From a checkpoint of a small text-conditioned image diffusion model.
Data: trained on simulated telescope pictures of galaxies, 97500 training examples.
Rows from expert 10 of block 3 of the text encoder, named by matrix and row number. Rows with one number belong to one neuron. Each number is 200 + 40 x the weight over its row's rms, rounded and kept within 0 to 999. All counts start at 0. After the name is the row's rms in percent of the matrix's.
# up: expert up (text_encoder.blocks.3.mlp.up, 32x64x256), inputs 172-255
# down: expert down (text_encoder.blocks.3.mlp.down, 32x256x64, transposed), outputs 172-255
up.41,068,191,255,187,174,247,218,178,203,171,209,185,191,216,170,237,235,173,203,163,219,203,170,227,164,252,146,176,185,287,199,180,217,206,258,206,159,209,93,156,157,215,256,224,138,181,176,222,303,233,259,238,177,260,148,177,179,178,192,233,115,164,214,214,236,246,173,251,171,196,202,216,254,217,195,172,156,199,233,235,187,212,224,286,119
up.42,104,230,216,186,181,278,162,179,152,206,178,187,156,179,182,147,193,219,238,107,223,265,183,240,195,256,213,247,206,152,163,179,279,189,128,255,230,243,176,212,263,245,164,194,176,221,218,199,149,232,224,171,130,259,210,220,253,168,140,129,210,161,203,223,232,224,231,265,206,214,187,190,222,203,224,194,283,177,157,225,220,200,132,105,189
up.43,021,219,196,156,209,166,227,164,220,209,208,225,158,156,227,219,145,281,225,142,268,165,181,184,244,140,168,135,211,181,233,204,242,160,197,163,155,181,225,219,146,223,193,167,212,203,184,197,233,219,117,222,267,254,145,283,190,170,308,189,165,192,172,177,193,191,216,187,183,153,213,183,217,149,150,130,218,216,267,252,257,169,233,244,240
up.44,088,201,204,204,217,252,191,217,234,158,196,141,175,180,197,184,218,196,204,214,163,266,114,233,201,213,201,272,188,172,209,237,169,215,153,152,132,165,225,236,177,187,175,187,238,168,148,199,225,271,182,198,239,275,166,250,159,294,162,164,239,171,227,106,164,217,161,143,200,242,215,205,209,129,153,232,213,257,233,215,135,129,182,219,215
up.45,115,263,227,212,186,254,157,190,145,146,162,197,202,253,212,234,175,127,189,130,185,163,184,192,178,187,220,238,204,224,280,184,113,234,150,192,255,263,132,189,259,231,183,140,158,160,231,159,243,194,146,240,211,242,260,175,296,156,176,175,196,206,240,160,231,238,197,230,135,219,117,215,197,181,265,219,217,164,225,267,147,198,185,199,156
up.46,033,152,157,143,170,171,214,166,170,183,229,214,174,172,212,171,151,145,208,110,133,187,178,163,250,234,223,246,237,193,178,280,187,152,236,164,156,194,109,151,212,182,230,167,125,238,158,201,227,196,182,298,160,229,211,211,236,190,148,133,187,171,188,252,204,131,174,239,203,243,231,234,241,177,238,193,218,263,126,236,158,188,224,147,258
up.47,114,278,247,203,253,110,237,221,223,164,261,203,292,225,222,192,122,261,229,168,204,154,149,180,179,224,264,216,257,174,165,237,168,267,137,163,149,212,235,191,195,174,251,256,132,246,190,221,230,232,194,154,204,273,182,269,203,175,206,157,146,200,274,201,253,239,209,173,223,135,167,219,182,185,217,180,227,192,226,128,241,151,249,148,122
up.48,115,203,155,175,180,255,258,166,195,219,249,184,153,205,157,247,176,190,241,156,276,271,154,231,188,180,186,167,297,157,200,259,272,143,225,192,207,172,189,141,237,171,152,187,170,243,194,199,149,154,229,173,220,132,217,174,226,195,183,179,213,224,161,220,204,169,178,255,183,203,206,210,186,225,227,176,261,180,193,236,178,150,204,143,164
up.49,053,197,206,230,200,197,210,265,124,239,239,254,193,200,179,178,251,193,247,266,214,229,257,190,151,234,142,166,179,144,135,212,276,157,250,185,238,207,173,215,276,191,180,200,217,179,212,216,160,153,199,208,184,200,169,265,174,197,224,235,149,208,207,189,228,252,252,226,189,172,170,206,173,164,250,196,251,203,211,240,222,248,143,165,154
up.50,087,175,219,241,185,186,129,130,203,202,247,204,194,201,225,229,238,190,186,154,222,171,158,141,161,184,155,133,125,121,273,223,252,217,255,233,192,182,292,167,190,197,249,233,190,204,198,183,213,221,252,251,192,295,141,182,168,199,295,253,199,117,150,161,165,168,240,202,236,197,221,179,225,319,177,184,219,191,204,147,162,207,179,149,188
up.51,120,169,222,252,143,282,248,179,208,215,200,253,242,226,238,186,223,89,278,157,234,262,238,266,197,215,154,172,215,178,155,230,191,239,192,249,183,156,153,203,167,148,151,186,131,187,168,161,263,197,249,202,153,169,270,171,194,161,212,217,199,173,204,283,197,139,210,302,238,231,212,213,226,208,157,179,202,150,277,240,201,173,276,160,133
up.52,118,211,219,213,178,196,214,187,170,214,164,212,147,209,229,166,146,247,261,236,196,299,186,199,233,220,160,217,201,152,115,169,140,268,154,211,198,251,166,124,128,179,281,199,197,252,220,233,190,208,230,190,180,173,231,288,166,182,149,210,173,234,170,229,197,192,219,231,131,136,145,157,199,223,150,209,204,214,166,209,243,269,185,252,143
up.53,121,183,198,181,180,157,253,191,245,180,176,147,272,281,223,168,156,232,258,296,188,169,136,170,196,259,215,216,328,258,217,204,190,227,162,133,249,151,264,205,187,197,234,231,150,179,159,202,167,148,207,145,212,247,217,239,227,144,104,192,203,242,157,187,160,258,185,196,166,186,132,248,173,221,147,188,183,187,149,187,257,187,265,197,175
up.54,097,161,156,188,148,161,168,239,197,189,118,199,143,143,219,256,259,255,112,190,187,161,272,176,172,132,209,172,184,181,207,166,217,275,155,156,173,211,110,156,229,215,225,196,226,184,239,167,215,162,141,229,231,208,137,174,262,237,231,203,254,225,214,172,180,113,169,182,196,206,235,176,220,194,183,219,238,218,203,147,187,220,226,161,253
up.55,052,198,206,161,242,174,205,187,167,196,152,174,239,292,197,103,259,120,126,186,238,222,222,126,205,221,225,181,151,207,289,243,227,174,261,225,178,203,231,139,274,190,214,210,258,181,232,261,165,214,256,187,252,119,181,174,140,154,169,227,229,235,161,190,209,236,211,161,266,209,251,230,207,186,133,241,217,229,215,170,213,164,163,170,102
up.56,111,253,185,278,266,146,205,254,243,201,241,230,267,128,267,181,194,246,271,184,172,191,137,154,233,266,256,249,231,212,135,167,163,254,184,125,218,151,205,204,152,254,205,223,197,144,216,199,163,215,173,151,175,250,225,147,196,269,257,177,185,172,203,199,185,167,175,175,224,145,164,213,110,223,243,244,152,144,238,204,320,134,220,205,197
up.57,113,228,246,216,191,227,211,209,153,174,200,231,201,199,159,138,111,172,207,187,183,254,313,215,209,202,181,285,175,176,186,124,216,226,186,166,212,144,222,229,235,198,118,219,234,206,184,211,170,259,189,202,276,161,238,155,192,211,254,144,262,153,267,178,161,99,199,203,239,218,193,170,207,207,219,224,244,193,277,169,213,167,227,200,171
up.58,109,292,190,128,224,211,149,166,228,284,158,219,197,249,196,158,198,260,131,256,291,208,192,149,191,156,209,159,175,121,223,215,249,229,253,156,156,205,225,207,199,167,223,178,250,178,220,161,92,211,108,206,274,195,231,224,226,199,215,195,211,142,241,155,238,243,199,204,183,222,156,216,222,224,217,192,217,170,234,160,211,235,174,117,186
up.59,127,216,211,256,132,240,137,189,188,270,200,204,157,201,202,185,201,164,152,185,179,253,169,258,192,264,198,197,117,198,182,227,204,263,164,212,121,205,167,214,102,204,252,229,273,193,169,241,211,232,143,187,211,150,184,190,180,167,217,216,163,118,252,141,255,153,196,206,133,229,195,179,226,232,189,154,196,217,289,189,231,187,191,167,201
down.41,094,237,162,226,194,164,186,165,227,244,209,177,213,189,237,180,181,228,199,219,179,204,206,140,229,117,249,244,229,139,192,236,192,205,168,210,185,205,298,210,209,184,151,231,281,240,222,231,146,150,173,184,239,171,249,251,220,216,201,161,255,207,178,219,148,173,203,179,209,156,174,183,117,175,187,237,231,199,166,203,205,205,195,104,347
down.42,099,139,158,240,216,124,246,202,213,229,257,202,251,232,227,183,213,242,216,275,157,196,210,190,193,122,184,189,186,223,239,214,129,215,283,111,190,153,229,177,126,188,230,178,205,192,134,238,242,180,167,245,245,132,190,208,173,200,236,263,204,237,180,189,175,184,179,133,169,206,209,208,212,183,166,218,143,145,246,138,171,214,252,270,173
down.43,061,226,187,144,187,177,237,171,228,161,133,172,205,170,224,199,247,224,280,186,189,239,221,255,252,173,170,214,199,249,167,187,209,226,165,214,240,248,198,177,185,206,236,248,287,250,235,170,194,222,234,193,142,211,241,210,164,211,209,216,200,246,221,269,241,213,309,150,217,137,181,198,229,191,143,216,146,221,187,230,202,255,174,190,165
down.44,093,212,197,153,228,168,215,183,164,211,207,277,224,256,209,204,182,201,232,176,211,161,249,181,201,174,236,143,214,215,148,166,204,221,254,231,282,217,174,113,199,182,238,201,175,258,236,264,190,176,207,209,167,132,181,148,223,103,237,231,195,244,188,310,225,175,259,241,201,184,193,216,190,293,216,186,175,124,152,192,282,229,199,191,216
down.45,102,161,161,196,210,161,216,206,240,283,228,178,197,171,189,110,229,259,206,250,137,236,227,197,205,212,168,224,204,174,138,204,261,151,280,239,153,207,258,212,178,148,263,248,180,230,162,249,157,220,276,195,214,202,178,215,129,255,216,230,232,153,178,248,157,199,206,218,221,162,224,172,230,182,156,177,198,210,173,132,220,184,249,221,235
down.46,067,248,219,285,257,150,149,214,287,231,226,215,224,241,215,158,234,226,227,306,243,216,238,249,173,93,172,212,154,177,173,151,248,198,140,204,221,226,243,226,148,180,195,185,287,144,233,209,199,151,179,133,204,219,169,168,171,178,207,240,190,236,178,162,253,243,243,120,218,131,188,173,175,218,215,159,188,189,253,181,232,179,188,165,152
down.47,107,96,149,225,148,279,176,170,181,216,178,146,108,177,170,175,240,195,184,216,207,260,283,271,234,179,147,182,168,253,226,157,231,141,260,202,235,194,124,277,235,260,165,166,224,162,228,186,155,152,195,257,150,117,245,155,227,223,152,236,270,223,143,194,149,175,234,225,152,232,226,155,227,205,205,220,178,206,216,264,197,203,190,253,263
down.48,110,180,227,240,231,216,165,255,159,190,182,232,225,247,247,119,229,227,174,220,164,145,228,193,155,222,198,206,139,201,196,147,120,239,215,219,251,184,177,269,162,230,276,169,212,150,176,224,244,220,164,228,151,247,158,231,190,243,224,206,157,210,252,198,193,242,231,196,203,198,234,176,213,178,169,205,111,193,215,142,231,209,229,256,219
down.49,072,188,232,163,253,160,200,180,269,141,197,152,209,145,254,224,191,203,175,174,229,127,147,201,191,200,255,170,215,300,274,206,125,283,101,204,115,194,182,163,85,131,197,229,215,211,175,196,224,252,219,199,243,190,194,211,196,196,206,194,246,175,240,206,195,141,159,184,199,181,191,160,186,239,193,217,162,185,190,174,154,190,196,221,232
down.50,090,201,166,136,202,220,252,248,221,179,192,190,198,176,170,155,172,243,218,233,190,192,278,230,227,235,227,244,240,309,138,213,114,221,151,165,213,228,148,265,226,207,183,152,214,170,220,225,165,170,167,120,221,119,209,177,214,200,127,192,215,259,278,220,248,224,220,219,178,203,173,204,190,100,212,215,172,214,217,292,295,211,266,257,194
down.51,111,231,180,210,249,152,116,234,173,181,254,127,153,149,159,198,187,313,164,281,169,143,205,134,180,215,251,218,180,218,245,154,201,198,116,149,226,208,235,185,254,267,276,180,244,189,182,275,144,169,119,193,233,208,179,175,224,228,219,198,197,253,239,124,201,209,195,147,142,193,184,193,192,204,234,233,182,213,175,146,190,246,170,226,220
down.52,102,219,198,210,221,204,182,240,210,174,178,203,231,242,207,236,266,153,148,177,200,110,215,194,167,157,255,221,230,202,279,227,238,114,256,160,248,115,233,262,217,231,147,172,197,164,178,182,209,179,163,207,222,253,179,100,226,218,234,210,235,156,229,208,224,192,142,187,164,253,242,270,169,149,243,243,188,156,231,192,146,151,205,141,223
down.53,118,240,166,240,220,245,151,222,96,201,204,237,162,174,218,220,225,172,182,185,194,269,231,231,206,161,159,235,135,172,228,161,212,140,266,280,155,280,152,220,190,190,145,151,190,209,227,186,173,238,184,236,184,168,231,211,185,256,292,178,190,155,301,242,213,188,183,209,216,263,264,241,195,176,215,210,203,208,211,188,133,199,180,225,212
down.54,098,252,244,181,251,205,218,131,179,222,307,251,233,199,201,147,184,135,275,185,189,230,191,169,232,272,220,204,215,184,180,215,173,143,214,241,262,202,339,236,152,160,159,197,193,205,155,237,206,222,251,205,137,190,243,177,178,167,185,218,150,180,173,231,192,260,266,185,204,170,146,206,160,236,230,173,187,167,226,246,208,198,142,223,150
down.55,075,187,177,203,163,197,203,158,226,174,246,215,179,175,265,274,135,263,209,199,162,162,192,244,178,148,216,220,242,151,103,110,196,230,137,168,254,201,168,240,126,194,201,180,189,180,189,175,216,194,177,194,165,261,183,140,206,242,228,153,181,223,206,219,210,151,180,247,113,217,156,163,220,169,241,170,161,156,180,196,178,182,247,233,297
down.56,108,133,189,145,143,257,192,200,97,182,175,160,157,265,134,192,229,156,122,186,235,215,227,242,141,191,156,161,163,158,262,238,182,152,222,219,195,176,188,215,245,169,250,174,190,309,198,256,207,186,237,327,193,115,169,272,197,203,159,202,204,227,253,204,184,241,224,246,163,217,239,202,265,217,142,124,200,223,202,189,128,208,187,192,264
down.57,105,206,178,248,182,196,190,130,218,228,224,165,212,167,206,220,264,238,172,245,179,201,139,201,203,222,187,146,250,228,223,243,152,132,167,227,185,203,158,180,142,199,246,183,170,178,232,162,216,197,210,214,77,255,201,261,218,193,150,249,173,236,116,215,278,259,239,203,197,172,225,220,236,185,163,155,161,203,180,232,196,209,203,215,208
down.58,119,139,232,260,207,200,240,211,153,145,251,168,193,115,210,228,178,154,269,150,139,213,185,247,167,239,175,223,200,262,111,170,143,195,125,267,196,194,170,211,210,222,148,238,167,197,193,243,270,188,254,203,110,216,174,195,185,217,193,187,192,229,194,283,172,167,256,174,206,223,258,190,201,224,158,205,222,189,172,254,186,97,217,229,254
down.59,115,188,216,148,221,163,246,202,190,142,194,160,183,192,225,226,223,234,283,197,208,136,198,143,210,151,229,233,269,153,235,173,198,151,219,178,283,172,214,189,313,225,193,207,191,205,234,162,235,181,228,204,206,230,211,195,219,210,186,192,223,294,147,272,157,233,221,207,238,158,208,198,157,175,202,237,210,202,105,203,189,214,208,236,194